A small image embedding model, trained from scratch.
Model: 48-pixel images, arch vit, norm layernorm, moe soft, patch size [6, 6].
Rows from block 5 of a small image embedding model, named by matrix and row number. Rows with one number within an expert belong to one neuron, the router's apart. Each number is 500 + 50 x the weight over its row's rms, rounded and kept within 0 to 999. All counts start at 0. Numbers have three digits each.
Before each expert's rows are labels from the 100 images, of 14976, where the router gives the expert most weight on average: "colour at peak" is the nearest of a few named colours to the mean colour under the peak. Only what is clearly more common there than usual is listed. The data: made-up waving flags.
# router: slot weights (model.blocks.5.mlp.router.weight, 16x256, trained with AdamW), inputs 128-255
# up: expert up (model.blocks.5.mlp.up, 8x512x256), inputs 128-255
# down: expert down (model.blocks.5.mlp.down, 8x256x512, transposed), outputs 128-255

# expert 4
colour at peak: pink
router.8:476458470526574589543469539503481539559485505494509474472530441502522489451529474490484436443578483505484546516509479458482543450497458424500473510430429392474495538430574460425524562526528481443428464441443518510553571464562458485492491430469523544491593515567481522442577565448547557453522590430486521535505590415586573494392429479436560550514463414516525516491482536596441530545533
router.9:468488467530521539478469505536489562473455515472522464409580496524495555414464523556487485424555533494550555464489452463433490491409471506497484590507462441523378543539486464422451526459593459515453515495465553534533489474508401528552435510507489583408582499569540466409598459509492537534454462486557452506470572432534570469477548511467571565547537548458513485539557480449479603593466
up.2:500522500543488500540497525486397502571500410351496482582470602432478458542505500500467462511504500535419610514500527500557545568588500500500500500500500476500490500500500500500556500500545363500449559528500500546487514546536500500469400500500500500639500500500603500500443428500565627470500500557455477500503536500580471554396512526512500500385520500536608440391587402500557477487370
down.2:500558472462500391472534460490500500396500500500418474516481445463382500447577430500500500577500500571534390500500545475500498567596567500500602578532539608575553500521530563500566489461502659622500500630396444500500500500451549533500435599592500445544423500391500500511465500492500500500500462500500451486483500500500431500581590500468500601432585545521420500508500543533422623500387
up.3:396500500430500500500500500500500500500500572352500500405564500560500500500500424380548440500500500418500500500500500592444321411500500553500500500554572500434576500500500500500500605500500500500500500500500557500500590500500500500500626594500578500500500500500500566438554500500500418500648551500603569500500500446500500500500500500500500500500377500574500500627411500500500428422453
down.3:500446437500500610422500500500581552393500500500500574606500500500555500500552500429500500440500500403500422500500500500500500500500500500500430500500399441500423500610435500500624500553500436500500500500452500585500500552500500500385500378500500592500500500500567612500410409583390500500500500599500398500500500500500500438500500423500420420500391582500500500500500500500575500551421
up.4:500500500576500500500500500450500438500500427500500500595560458500500600586563561500500546500500593401577500455448500500500500422370539593429500500500566537500551500413540500500460500562582414554500500447500571500500500554500500500500413431500500414500396561500500500569500598500549389552500437440545500500446500540500440558500434541500593569457500500550500500546444447500455500500568
down.4:500552425500624564419402452500500546586548453500500500441500500430500624456391500500500455453563500434500550500500500400543500389500439500557460500456449444500500541500551500500442500609417500500579584446456446500500548548544500548560545571453602597500439388455500500610500427500500570500500500447500500500585500500548500443500427500500425438500550500500500500500500449454500500557500
up.5:500555457463500381607520578500500572457462555500500485574500500537607607442500566500554500500500500566500500500500514549500515409479450500500466455500500374466500500500500438544500500500500429426541543500500500500570488534543459478495573500500500518500500438552500467556447500369500455548500430500500500500452544500418500500415645500466500500539600475430551594500450500561500536500500
down.5:390475488500592451449500564500500500430500445449378399519567568500500396500500542500460548500519385474524514500500428500538520464500500427500650539514558500527500500569478464506500566460500500561500428566500420373418500598599519576500441572500520500554500559429419452576438540500617445500500500500430500500500500494408562500607525500595452500500474456565425417454429500500500476567500
up.6:500500500500500500500500500587500500408500401500500575500500500500500500500500500500593500627398500500416500500500500500500500500500500600500500500422610500500500604500500500500500500500579500500500500604500384500500500500500409500500500609500500500500500500500500412500590358500500500401500500409500500584500500500500500588500500500500408425500500500500374585500500500614500500500500
down.6:500410500500500500500500500402500500500500500500500500500500500623500500500500500500413367500500500500500500579500500500500500606500500500500500500500500574500581500500601500388500500500384500500500602500500500500500500500500500500500500500584500664500500500586500500500392596591500360500500500500500500500579500500500500500668500392500500365588500500500674500500500500629633408500500
up.7:500500449500410532500491527500500500500500500555500500558500472463500587500438517619457500573379527500500446455500500500500500587588523500462500500500463444430500500547500454478410500580562541529500500501515557598461434500455473522464556500500456514416651503532500539471500500559501500573533500473374500456552500500500500500530500471436500500410500471598521500500533578432576500500605
down.7:500539500444392500435418500480500500485680548500500435471589500456449507500578500454500500437451426500533436500447500510500500470449500517500474560500540507500500455547483549500534537480499500408500591641500500473401547554500447500500444531500420396500499442500500403500500415444543500445525500513501483546430461500544500500541500500500500500500500516500500430500500394441542481500590
up.8:500551401500426500575500500371500450442500342500424500441545593560500450500500500500500500614500500596500500500500500433596500429500500500500434581425456500500620547394447444541500500500500500500555500434500574562616500500500446544500500500500500567500545500457500500457500500408435541429500500500500572500500450500500500500500500500500542500500500371543458402500439439500575559500596
down.8:500392618500561500500500577500500576500500500500500563500500613397500449547600614571500500419432562557500500500556432453576561452412388500451500500549452397421500500500449500500500450500545439500547500500646500438500526555595500500399394500500500500500500500547500500500446500595464500537500500500500412500500548500500500578447500500500500500500500500500500579500500500569500500500500
up.9:453361421500500500596451522392500419475467500722500500500500519473460587602542504500534437430607596500434500500580476285511500500523556577513500500429467565459489500500500545466500435587400521582517392445378384449425471456503500420442536500499500487500423500500500500502452525441500399500417433476503500494500500534500476500539408588500473509475500500525453588500494579518418474500547
down.9:500446525508500500506500525538472500578460557533541588500454521500460565594500490500500500500496363505505440532547528458452500500524519493506500551583436405587460500500500563548513500500477574500543500574500500523607532553500526500581496434554500513526518500500477500473514596560483500500512476552469500500500372564615500509474611500549441480535381595500500500500490492462500422500473
up.10:500420500500420424451557619500417500472453441500398553500500500613500540500585424500454500500533500544500427500588500500500541397500384423468471500606500537500500449500500500500500500588549500500500556425500388500500500500500500607500500500500409577500562536500500500500500500500550500500500595359500500562500500552544500500423500588500500540500500425547500500500437500500441500500413
down.10:500468500500500500570500478500628500500568500500500500622500426449500452500500500500529500500500500500500500500363500500500500500500500500500500390397500404500500559546500500571431452500500422500500447500417569402500500500500572406500436427443500556500472411500441500500407539500500500628601500635500419413397574422604500632500500500458611423500500629500500500559531542500500527571551
up.11:500500500500500500500500500500500500500500500500500500647500500500500500500500500500500500500500500500500500500500500500500500500500500500595500500500500500500500500500500500500500403319393376500595500500500500500500637500500500500500500500500500500500396500500500500500500500500500500500500500500500715500500500500500500500500500500500500500500500500602500500601500500500500500405500
down.11:500500500500627500500500500500500500500500356500500500406500500500500500395500500500391500500500500500500500500500500500500500500500500500500500500352500500500602500500500500500500500500500500500500500500500500500500500500500307500500500500500500500500500500500500500500604500500500500500500669500500500331500500500500500500500500656500500500500387500500500500500500500500500500500500
up.12:574508500558601517476558484432556563549500366513500500545500473384500535596452585560500500500500617467396461554575549500432500396500444500488419523590545562546573475428445500500500500631500500620407393536345417445500582565500553500475500436493507598508500431440464570490522477525500521500413500488477441578554500570520592531500421500504451500471540413500500445500491463354523400521514
down.12:348523602462404428500452500601500500481527483418500500500379500600500503440595500500500451476474577500500500441467500469438500500444500491500500514500456500500515496500635492569467538438530455423522526312564500494500426500570500500500513398500500500500420500500439407574500410652574404500500500447545539500462574500520433581487412500500500511504588471500594500511500500621467579503500
up.13:631500500500500500500500394500668500500500590500500500500670500500500500500500500500500500500500500418588578587500500500500500500500500500500500500608500500500600590500500580500500417500422668500500500590399500500404500500500500500500500500500500500391500500500500500500500500500605500500583500406500500500500500500500500500500500500500500500500500500500500500626500596500500372500500
down.13:500500500500500500500500500595313500500500500500500500633500500500500500500500500500500500500500648599500500500500404500500500500500500500500500500500500500500500500599500500500500500500500500500500500500500500500500500500359500500500500375500500500500388500500500500500615500500500500500500500500500500500500500500500703500500500500500500500674500500679500500500500410500500680500500

# expert 3
colour at peak: black
router.6:472443493470559519433400500433445522521416447491515537452430516541380506508478515476461473438521377471480480425500449451432556525561480458514524451360403529569508500444552426463511513487503426464505507477524512518489518487589449540452558502545530510499552487498390553475531483409515508511579530464588474528513559557524566437484454568576470551489600497538468474516534586514524482531584
router.7:463473531520484538457450510518489502517529470491537492476441504479426515476492543505501447458547518482526553512370467500462529438564423425518481513396456443551517426419561448466447538503507440425452522450471484490517558521516406490474457500536560518454637493501449490491580503443611506506637507471479577492549607431596514416417471481485556519484569511552486546474497495472510523465538
up.2:500382407579500592500428595500500500500500500571500598500500500612500500632500500500500500500500500500500500602500500500500563500500564601500397500500500596500500500500500602500500500500568500500412500500500500500402411580500500423500579500500500602500500408500500303578500500500500579500500500500500500500500433500500500591500500500500500500371500500500500410500500435500500500614421
down.2:589500500500500500659500500427500390425500500500583420500584500397596500500500500394500500500500500500500500500573500600500500423500500500500580500572500500500575401500500378500591500500431500500594500500500500500500600500500403500500500500500500500500500500593500500500613500500500404500500500500500500500500500500500581500500500500500500416500500500500500576500500500500594428500500
up.3:491631500568575500659500500481469500500440659477500409565385500500500519553547500445500500500517489558500603479467571629548500447416500474620500524456537500536610524500500521519530480500539569540459500547378477500500540500480434500473520445500458472592435500481474441433535500440522419446500500588451500458446462542500554442530481500593430538389500500557519500439500438479473525500443
down.3:462419519500500500500500542462432538552462500442598581471400500582576500500482561500500500500608500549500524542500539500556522436524462433405440455464588500626500475371545500554633465577482451481500433468500600414500565532486529604453527591500526450474474514532523500517500584445448476531538584463608417459470500457417535500466500500500546440570477560414556554532500551516456528412500
up.4:547539500500438535592500604576643412500476576511500520457427577468435549464500423602451500500618608470584545532404505598465492571461481500500500500500490500521513526500500483547438500418500500426500501583350444392434382494464474442451447542508477500500500556418526530500461477500560500477500500500596451588500451435600500500500423573468470544500478385500500576404500525426435500509500
down.4:533408500500337500542574500414468558500500500566493500457547545500500536510500534460500427500500464500394536515500497559500614548500381577500500575542500500447450500559500438564488500438500435518577500500455552593435462473543500500441417513518500500445466500449419404551572500500459617519499413500487500483474519500614443489445437432468500500500560500500460485457400500500492500534559
up.5:589389591500566582546458500500549582500474557544500549500500500425500500500500579518445500599500500500628567461473413500500449500500500500481635611526500500552476500622500441500550500557607397403500560462500473500500585500613500500500536500433419441549500500500554500599445500403435522500500439500500500467448444500500525441500500500600465500583449534590500588500500500524520480500406
down.5:445465500500432435555437533500500500467472500500500481589500473586500473449500439551550395500500500560461551432500577500500516415590478500554511465500582500546560590500452500546500414546562546443439500565500472500550500393546500500500500545500528484447444636570500500500500450683535500557481500500556522500479545529396529500500415557439500500500457595500500448547483558543407541477447
up.6:472500501534503500562500486469541500382598514451614464500530500408485459500539463500588500584500500502500444431500561599436500500467500611526500475500500511500500505500525485471455405500500500473463346500429607512553529576431497532518478500500426479583495500475500386465500500397474436500500500418438499466511604500500500562546523500437500500500473569501500500546500500473657411456500
down.6:500500495500440500500460466579584497535500525522500500491604478399432500521500600537546463500586520530500391618500394446471451500418552500500428429523504466482500500500547500604510500500600500500578553541473456500478484372500428500500580500504500475571488413511500448500500465593480521460500556423500494508500500470412417500507500479419482500528572500500500547500500554437497500519534
up.7:500500513464500392500464577500500629607500592500548457500500500588436500500500500532454553573391500479485466533425566461612500534555550500450578500561450530500572567534500500462500581427500584500500500500586500500500500500500500500394445457466444442532500405474438426526473500409449545526500432500500500500629500543500514556483500500463399500563500509500527500434372500577546598463500
down.7:368500580500533600500500376500500500443513500500558500500500500557404500426555500437500500500541519586500445500562604450460545568402557500463500500500461375500585560500500500500517490491500406377500607447500500588500552500518500421500500500500578500566563500556537589500603584593500500500500500423500445474500500476500415500500482422558423572582500500500500586500482462500620500500441
up.8:463500500500500500500564535500405424532468500500440500500500500500422484500500500500545584615637500500500543415391527521500502455500500439500500623473500500504500570551500557391540487500500500568500524500530499500528570555500531475359500556500472500538500500500500500500609497545500500500500500624500354438500500610576500500425431500500500500536476380417500500500500565435436500500551
down.8:500500526548599430500500500551580430598488500500516500452500558500488500481500447500500500500500567604500551620500500448458523478500500500500447490466439553500500500561424500547500480490550500500500500529500596382500430500543500571500500500500383500500565500511577460500541479565375458500588500396500500476436465449500500500448435500401441495500580609500551500546538500453500500500408
up.9:500629500500577500412588489500486625460500531547442544542540500475500547379393500500364494500565572445521500439467622396535465478467500500483497483400551443500500500456479534489553451445467500500500442445419500500562599474543525500537400500566422500434500458548522511536419479500438529485500422488513500500584403590500505447502500500500548500551500594485500413503561488517454534543462
down.9:500500565482491546435498500500500500391500500448500500464513480456525500409481478556500525548490500500627480373500500552500552399544471500500500542550472500525427426526530557500552625556552538551444500521500435503360509564500470434410428673500500500529458568548444570421500500459440546557502500500575495500455500500500500465536500543554500500437500530500391500436512405426500560500500
up.10:438500500602500500500500579551555547500445433460500500415500568425546500553500355550500500500538571500433408500545452556446418500500571434461463433431571500593500500500500440500500396500500500500500545548500415544460500500500579500546500500500500446500418500556500500500500554500500444423556500445395572423450537500548438547500500605500500422439459500500500556500500544500582565500500
down.10:500500500500500500500429500500457500563500500500500545500462466500433500430451548559500500500420541571532500500500463500500558441452597500500500500500572564500538500500500500422588581540500500438462500539373431392461500500599500500447440420500381552500500500500500500569500500500582500500500500500565500500500563500570577546582500436640500500549500500500397500500500500436397584379448
up.11:500500437576500427552573552432500533396500500604591493500500408557426500500609434631500446411475500500427511500541417507561649561420500500500356526514500525500420427521420603552500500500556560500530448574514584604500429475606587487540500508500500399545457552500621422500500475314500500500531500515613520500465465460500509511553537500467500500525500500464541554500500500500500500500500
down.11:500500500499500479500460500430508542500472668488601500500642424500589432456500447500346500500452500500527500578500475500519500500500518528592500549468378500527500620500555425550432565523500500501551595404552419500500471517500500556500547500483500562500454500397500518432500397500499500488433600500439406500500587500500471500500500500414500468552523564552486562419566537500547547500500
up.12:500500531500412455500500554595500500466500596412500516520632419500500453550500435498507575500561573483342606468411500429486500436541446500477558500402517454511438500500500496500500550511541500534585625500577500500500500441471500500384509500536527500478500510605468500500500448559428456502449571500588492513460500500378462572454511521483500473500539446430500498539437500435554503500653
down.12:500484584556471585550472500529463525500411519500500500522416500500455500512352444479543434544500510511579466582411574587469500543470500500500592610451500477452500500423466500447431500538511468436518476510535500419522500531482516500500500547473463483454462491500500586491515481495500500605611427438395560500500500531562500500564500489505529445500471474405500500500577444500500438526550
up.14:558558462337532563500488500500589479500473500479500489584510557467500533581446501500547500500552515539431524500500519497422540500540500500500559500457500460396589476578567469500500449550500470500612544500500500500500549500477508568500500515500550520500362500511500409486500534564537397427491488512500473500547485500468547435433580544500514607529500563500500529462485500390367462500500
down.14:513572459418553446500500500500418384500593500428448538494550500500565500501341500553505500500553519500477500497649434500478520543500533554456345401590500500614412464500500516520500547443482477560500544470469589500532482498500464520496556500496521500479500432461478421444563500499395500562500533546473441441500500500500578564484500477500500534436568499377495500558446408500517474555462

# expert 2
colour at peak: pink
router.4:507498440547498509463417471438481536435501407503564550423448500485439471514499541511423559495418458476512549439487535410435630448491562414408560570450471512546412499448531500449413493579525476498506524472597544521550491524549483535528486469577517570499444517573572546499507511510462469508579498454587481549524551556522594554523570534575492558494514489520453525477567504545542489518520
router.5:487518477555502540513406402421485442459617472435535540470464500541511405455456488527421517488510440475482454477552541496396531463488528492411484562529514514472497487488500480487426402506536413526506505492562568537504512502478504532494538530532458540525440534611547504469559601549506570486480486477611522575445503473551644492506485528525538595494479458499484515445548498508465484546560
up.2:504399526414493500531440512500500406500360520500468500480515569397568500576622500575516551549500588567478449500547437500417500500546500578478461557500500603495487546393500500500500554535529527663500602506374572559568559500500482589499500500399554509500617467500517505418548421500559445459500500485454500563472404500500432490418415480563535451500500390500474500452444461578490466539500
down.2:500500500608437473500416478432426500500521500500567501444468500500408569413445469500466495444500555500596426496581516500500471567566500500471539581487436483500362496575556522566500461439555437475500528450601598535500500446500492500500502612403454500500479729500558500500517542454500500594559500453500500499500462465589578500579500555487568585455488603449500516492536489455500476500591
up.3:500500500500500599500500631500500429598500500380577581500368500439588500500500568500500404556500569500554500413500500500500500447500500500579500410439500500500375500578500500500500500500500500500500500500437560450500500500612590500500500500500500560403554500500443500392500500659500500500500500500596500568500500396500500500500500500397429605613500500500500597500396422500500500500500
down.3:500500500500572500640435436500500500500500394500500426500500584602500500500500596500500500500500500500500427500500500500500500500500500500500500659500500500566500500500642437500500500500500413500500500500420500500418500500500383500500500500562500500587430500500500500500500500397500421644500562500404584438500500500500500500500500500597500500500439500500500500592500500500500410500500
up.4:411613500435500610500500458500500436500500428500500602500542500500421543500553500500549500500500377563440500542464500500415574432424561565500500500500426374561564500500500500500571440545500444621561454500566575631500500500437500500500500500559564456500426500672500500500539500500541500535560595569500500500439429500500500424500500500500500441500547500545500411409500437500544500500500
down.4:500500500433440500457500535500500554421500500500423500449464500412500500582544500615500500460500624396541421461559500459500500500500450345457447398500561607432500541431500500500429500500500500500571500500500415500436500500500500563429500634556500500500574415457500555500581500500406500395417500500682500500500500500500500500388560500500582500500449500457584500537540422460453500500556
up.5:496500529413379459450500500394640526481563498497443475460492453500580500500461500500407555561392445506524506457500561577428549504500471540560500470585480524384572500559561500632484551514500578556555500465534397567500500411435521521420481500446421454553500582528477500500500500500500478500435467500414500559468415500500500529500497560500418517397500500467563610515477560500366488384513
down.5:550548546560529500500483455523370464467532551535500394487575411487593425500500500560500573514503471500500480505500520500477500526500417500412500500522500343448500385483500553500519500471500500617450500417453500500463500536432475454397500496549500487500500369500570500500559482539435490500500500596535500500500595573500564403451500461398436500500589537490423475441500500513596530500500
up.6:500576500500461554500517411435477544445416500458544500463521437588509506532500574500500492500417545445500500428500489500592474348500425586532643500500500468524510500500480500500500426597500457607500500482503565418560539500500540581500500470411397414544500568500520557601384500500444421530500459489433500539457500500500500439598500471451455469490500500523500500422500564566564417500430
down.6:559500421487460500599500441500525500500436440500402500500500486448500433500341500500582448429573564500565506500525597436503517500556561412566409500500500522394564500500500500500500365409500553500528470486500428455460500389591500483595515500561500568500553401456500500500500446560500500500534424413565429507528550500500500505370408585500500500527549500500535567591500461500513524500500
up.7:576566585500500500500490500443500500559500505358556528500463452521459571500500501500430500417500448464512510584500500500500502500523523460490500500474500545604388500383500425453537459500484502574444557437514500546500500500482500500450500538500500499553564333493500500507500474483495500500576500466555451589500500486530382506486466591500500500435397559500473519477571500496500500572490
down.7:460500453541402623500514423500494454476573500572500476640449545535411554561500466489540559502458545500571500531500454500500673509500582485500534500463456500500439500500523605500546544582500639454500466500576482470464500500477423485457394478500524516498506500564537547611518527481544476484542436610488500500500500500434547569412500428500441500500585532444456483500500484543508506470442
up.8:418624500500591600500590500438500500500500500500500500500500500500676573500500500597500500500421500500500500590500500500500500500500500567500500500500567622500500500500500500500500500595500500500500500500500609562438500500595641500500422500579500408500500619500500569573500500649426601422500500500500500500377500500500426500500500500500593500500500500375500500500500500500500500500500
down.8:500392500500500428500500560563500500374566500367569500500418500500500425561500443571598579500500500500500500500500573500500500500500626500500500500500444425500442407500500500500500500441500423500500500500500500500558500500500391500500558500500500500417500500500409500500500394414500500500559500500574427500500500500500585500614500500500500569653500500589558500500500500500500570500500
up.9:455415433423500544507491519500430500500534500500547500581556500408438584500470500500478544405448523453500451553580481475564472550578500681500411485500500432500567507460500500500545539411508500505494704516500633537500491450583500500563500493610415577556511452540500474484500543500512500423500500500466500526457505468500500500500497500500611500391443386479500500500493493415538401596518
down.9:500489516513507464459464443500450564480524467500447469457400426373509415418467484352444501438500500500500393542500470500426544435500437500500500499527416412500500500600500500500500549506528446555595485429500523567500500531500465500477487643557562619500500500435500465500500500541529585500500500543592462544550500543500500500463500533568592500446500548439448500515500430545429500540546
up.10:500500565619598500500500500550500578500434500500500500500500371500500500500500500500500500500561447500500500500500500334420399500432570420500414500500399560500500500582424560440500610500500555500407569500500500500500500500500500443500392500500500500500500500575500500426500500614500371500584567500500500500500500500500500432500425442444604587500500589570500500500500500429500500424500
down.10:450500500561500397440500500588500500500500500440580500427398500500500619500443441610585500500500571500500500430500605592500605500592500449556500552500500500500500437500500500500500500500437500388500380500559447500500500500500500500500431455564500500557500422500564418556500500500500557500406446500423500500570500500566500500500500446500500429500500500500500500500429604554500500500573
up.11:500500500500500500500500404411500500395500500588500500500500500585500500500500500598500582500500500500393399500500500500500500500500500500500500613500500500500500500500394500500500585500500500634500500500592407500500500500500500500500500500500500500500500500500500500598500500419500500500411590614500500500500500500418500614500582500402500500500500500500500406612500500500610500500595
down.11:500500500409500587353500717500500500500500500376500500641585500500500500500500500500500403500500500500500500500500500406500500500320500500500500608500500500500500601500500500500500500500500500500621500500500500500500500500369500500500500500500500500500500500500500500500500500500500500500500500500500500680500500500500500384500500500500500500592500500500500500408416500500500382500379
up.12:608382573543601522500500500444500500648500567492560500500365500483550547500500460500457483551585500449470500500500500500550586584458529500500516528500500464500442440453587500525524571540573500500500578532455393500522500552500517500500436500451544500398560500406581543500500476581448467500418538536566500589500408500500500500500455538534460500500500397500476500434537479500500419500500
down.12:416561543500464569500580500600476464447456433470500535565500451550472500546590538430551500500549443523603500500472500500465469408346500459500500500399500500500500500555500568470500482449519554500527500441500551500549500430545500535500565500500432600500441500534500466549471500533500473550536421472540500568500500487500563500409514543402500454500500397500414448607557432500500500613546
up.13:500500500500500500500500500418500422500500398401500579425500576500500500414500500373416409500500387500500500500500500584500500500500500500500500500500500394628500500500500500500500612500500579500500500500500500500601500500500588500415500420500711500500577586500500500500500420500500414500500415500500500590400500500500500607500500500422500500500380500500500609500500500610500500500500
down.13:500500500500393500500500500500500500371500500500500500500500500616500500500500632619694500500500500500500500578500500376402500500500500500603402500500500500500406500500500500500500607500500500500500500583500415500500500500500500500589577500500500500500500500500500500500500642500500500500500500500400500610614500607500500395376500500500584500500500644385500500500500500500500401500500

# expert 0
colour at peak: black
router.0:579570495541473482454482396415362540517454414474520428481426502426442484527538461503435507395467426502468548456457499459419535447508468504472567467510443489478506450434572507440539423465493435526552571540598616571470492499569466595448528576505589577508511523617494519453484555385534527544556555467526575459474603562579515484502497480522487506459542498597567482461528504591551469501534
router.1:602569514489486471545535475459424541486448427439489478468467495469431559549499377472513414464486438417377518437443478485473540498539394581473510454559478421547445498482570487385486548497512479481557578596477541578523510523473430561461563508460585523510594510538463521542516479449459483518554533512369575499566603547523488451495498514507492478487513522477512464463508530545518451480541
up.2:500608500533563500416500497500523500500500547559500475563581564475500426500398500408500500551433500558500473500500500500568500457529500500500379500510446500568561500467456500442567371381431500552471442511500510422514521550423424595500475500500500574493513567540458500500657500565500500528500500473564500440562629432442500548579585524473518500433526500500443437481500427500538500500450
down.2:547431447500531546500500533500553500500500500465500500416543475500500544565417500500500500524539532526494521565566640571570470500500500500455459484521577500408557519629424500500500415500404400476444500453429409433500472494458500500435500550539483376553560402500475484553500500443579432456537453483397500526539487583561518376500448500478555467472439444500500500500410528500500383483586
up.4:500368500500500500500329500500500500500500500623500500500500287386500500500500500500500500500500500500359382500500500500639500500500500500500500500500500336500500500500500500500500500500500500618500500647500500500500500500500500500500500500344500500500500500500500629500500500500500313365500500500500500500500500500500500500500500500500624500500500500500500500500500500290500500500500
down.4:500500500500359500500500500500500500500500500500500500369500655500500500500500709500500500500500500500500705500500347500500362500500500323500500500500500500500500500500500500500500500500500500336500500500500500500500500500500500500500500500500500500500500500500500500500500367500500500500500500500500500500500500500500500500500500500500500500373500500500500500500500500651230500500500
up.5:418477532515524500537609506500414386557618485553500490500599500534523500530500401500517479573610500475500500464455500500549480509500500500500500402598490471564520500500481500415469493581499507667607393500434469451500567549500500500556427448436447500571453500558560443455460544527500600620458463500558500356500572584494455408566500589458500468537500500464458416648500447524480514535500
down.5:477576500555500500470500424439500490500500614372499522650418531535558466500500500509527376414500665542539500483500561500438500500536407500500466382598602536500474546500589500500446479500500410413500572525545466500500571433435483440500541449530508500535614461464468445516612445487585500500500500444500412500500556500519516500488500468463478407469500520500433520533493406474515500535581
up.6:618408500426500500500448500500500500500500500588500444599409500500500500564440427500500500581595500388414500601500500434500397500500565500500409500500500500576500500435500415596500500589500500500500500500500556500500500563500590500500500436443500567388430500500500380500387500500500500431500500560500427442500500500500500500443500500500500500602500500601558576582500341500500443500500
down.6:593562500500558425629500500412500500500405500500598500500500500606500500500500552421548500363500432500565448500500500500570500500591500500500566500500433500424500500656439500500617500500430400500443500500500500500500500500500422500607500500557500500407500500388593500500453500500500500500557500385430500609550500500500500500500500500500417500500500500441500500449500500500550500500500
up.7:568516612571500570500470500500515500452438386571456500500500424444463500570500513470540433450500422430500500566561550500528544578414500500473500500542500500500566586565544523483373464471638500500372500418532440500529500500500531466502391596362419442453530500500489535475500607441523452538461500500500500416500550500658459498423500500556500554508446500500559603544500537439525548500500
down.7:500576500468500569459595500500500500603500543479500500504574376500500500527500547500469500555500500534534500500500436500411582488521500500500586439500595434634466583573432500500565500470500476450500500617447500500468567439500500500500535500647538500558474500488590594438500474526480578500500509500503500500412440413500553500500484581422430425392500420500500500500473500500500471452354
up.8:500500500500500594500500500500536500462500500548555575575500601393500500500500500500458594500500500542500500463560500582500435500500331500500500542500500546500403500500624576467543500500500439556465500438500500423415500459500446500500445553460500592413444500600320461441500458500500542441540563614500500500543575600500500567500426500500556566550567500500584500500500410500500500500418
down.8:420500604566548450556500419591462500500406500500500456500500500592544447500500500500608500500500418406562500500500500500500578562543500579440500372500500500408545558420413335537457598500414500500500500500554500441452500404500500596500500464437500357431500500500500396553500544441500437500592541454500500500423500446500500575425449443457550500500544454559500500500500500500343557545500
up.9:563450500500500500500574500500555457559500422376500500420601451425500392500581569500577556500500500500500500500500500500446575573500500500500500500500378444500500500500500500450500500500500500500500569500500500418500500618500572574500500500569446420416500500422553458500500500500564451393418607624552570500446439500500500409433390500672561560551500500500500438500500401500590553422500
down.9:500548500374500500559392593577414455572569500603500500624500547500500500500383500500552500500500454500453500440451565500500422500556555437500564500500500500562551500500500379500500500500500542500500500500557500500417500500500406543500500560500500500500500577500566626500500500500500500615500455410557421500568500500500500500500500500500398417500366500371500550500441500500397548398500
up.10:571435500605500531500500458511543519500534557500500500546345513435500500492516503534509463489580543436646548444500487536384500501608500500511497529536500428500443500555500500404495534500549500577394500500500500500538538467500500500500500500500513500426478457500533568500412548500433525452512500509500447445567361466500529457500478421500585578552500500507610387454500484500458500500500
down.10:427528602482522500500518476377500562500500500588520500531552500500403540500461575467500500470543417584507538498500500500543470422513532500500391483591563520525602472500508500461500500527409549434598500500562355500434500491500500516457451602602500505499444386512396518621536433485410504500545500500633531500550511500608500471500500585523484433599500500500410508530507538492549500533475
up.11:442577525500444635500518565532527477500558541557500433546619550536500500559500588508500470526427529500500500583510471457463500500500447500527582469500536376560532500570529575474417542500617500522474565594561565500500500500528534537481500476500422606472469500500534509500442515500441500447500500500387500521500500500532500632500405539500427588454495537490500500436406529392500500500500
down.11:585416581463516603438500500448557500500517453500500576660500500500500500401444570500427558461469500553500500513500500440519500500573500469500500475500412548500500568412569647610500446544448392500391464500500500573452500577490500436562581434457485539500450500363416476510516500441536500500468500500477500500417500500475458455407562595494544500500541426423473456500500420556500519500543
up.12:500383500541500557417411508561583501500488500500509500394500477500398500500571470500408406460500503500500500527447548461500502500500500488444446425418486500500484463500551500421549516407502621546500500478513451500500500500500513554476500515425478500500601480497472500425500536559500442501528530442500600484588492537500500500500560635500571500549486572560500500500500574439500500533391
down.12:500614522466406442500500500500500428574548453338500473421500364462500518474500578471500500500500500509455559500454500548500561500614545500619447500642500459518531501500500423565477500500387466539500500526411464573517587462431500500500374509477560500568436500421482427472590563500507551456500477437500597500502434490500467553500500500548425486472418505487500537500485462471500497443500
up.13:500500500389500500500434428500430500500500500500590500500500500500500653500500500500391500437500402500582500416619500393580500500500500500500500500500500500500500500500500500500500500500428500500436500500500500428500500500500500428591500437500500500500500500500500500500389500500500567500500500500500500500500500500612568500500412435500436500500500500424500500500432500500429568500500
down.13:500500500500500415433603425500500500500500500500395579572500611500500500500500579430500587500418500500500500572417500596500578417571500500574500500500570500500500564500415500500500500500500500500500432376500500500500500500500500500500417500389406369500500500631500500500500500500500500581500500500594500500500500500431377500500500500500500500500500500567500500500405500500500500500500
up.14:500544587431500500500458500500500500412500500500500571500500546448546500500500500500500667500416551500424399544445414430562500500459448428500556500500627563577500564500393402426551500453500641432608500500436541547500549500602413500500500500500500584559500500500500546430500500500500500500500500500500446500500448555500400500500591544500500500424500500500448500573500500448500500500462
down.14:500369554620500500500576500500500500596500500547435434571500500597500500380437500444430446407500500500500554553500434500450500623500500411455559500500500500455500460500500500500500455500500431578432500596500553500500500500545391500500451500500465447500500500500415500601500500500500536500500500500641500500500500500441500500500439349500417575500500500500556557500500422500500597546500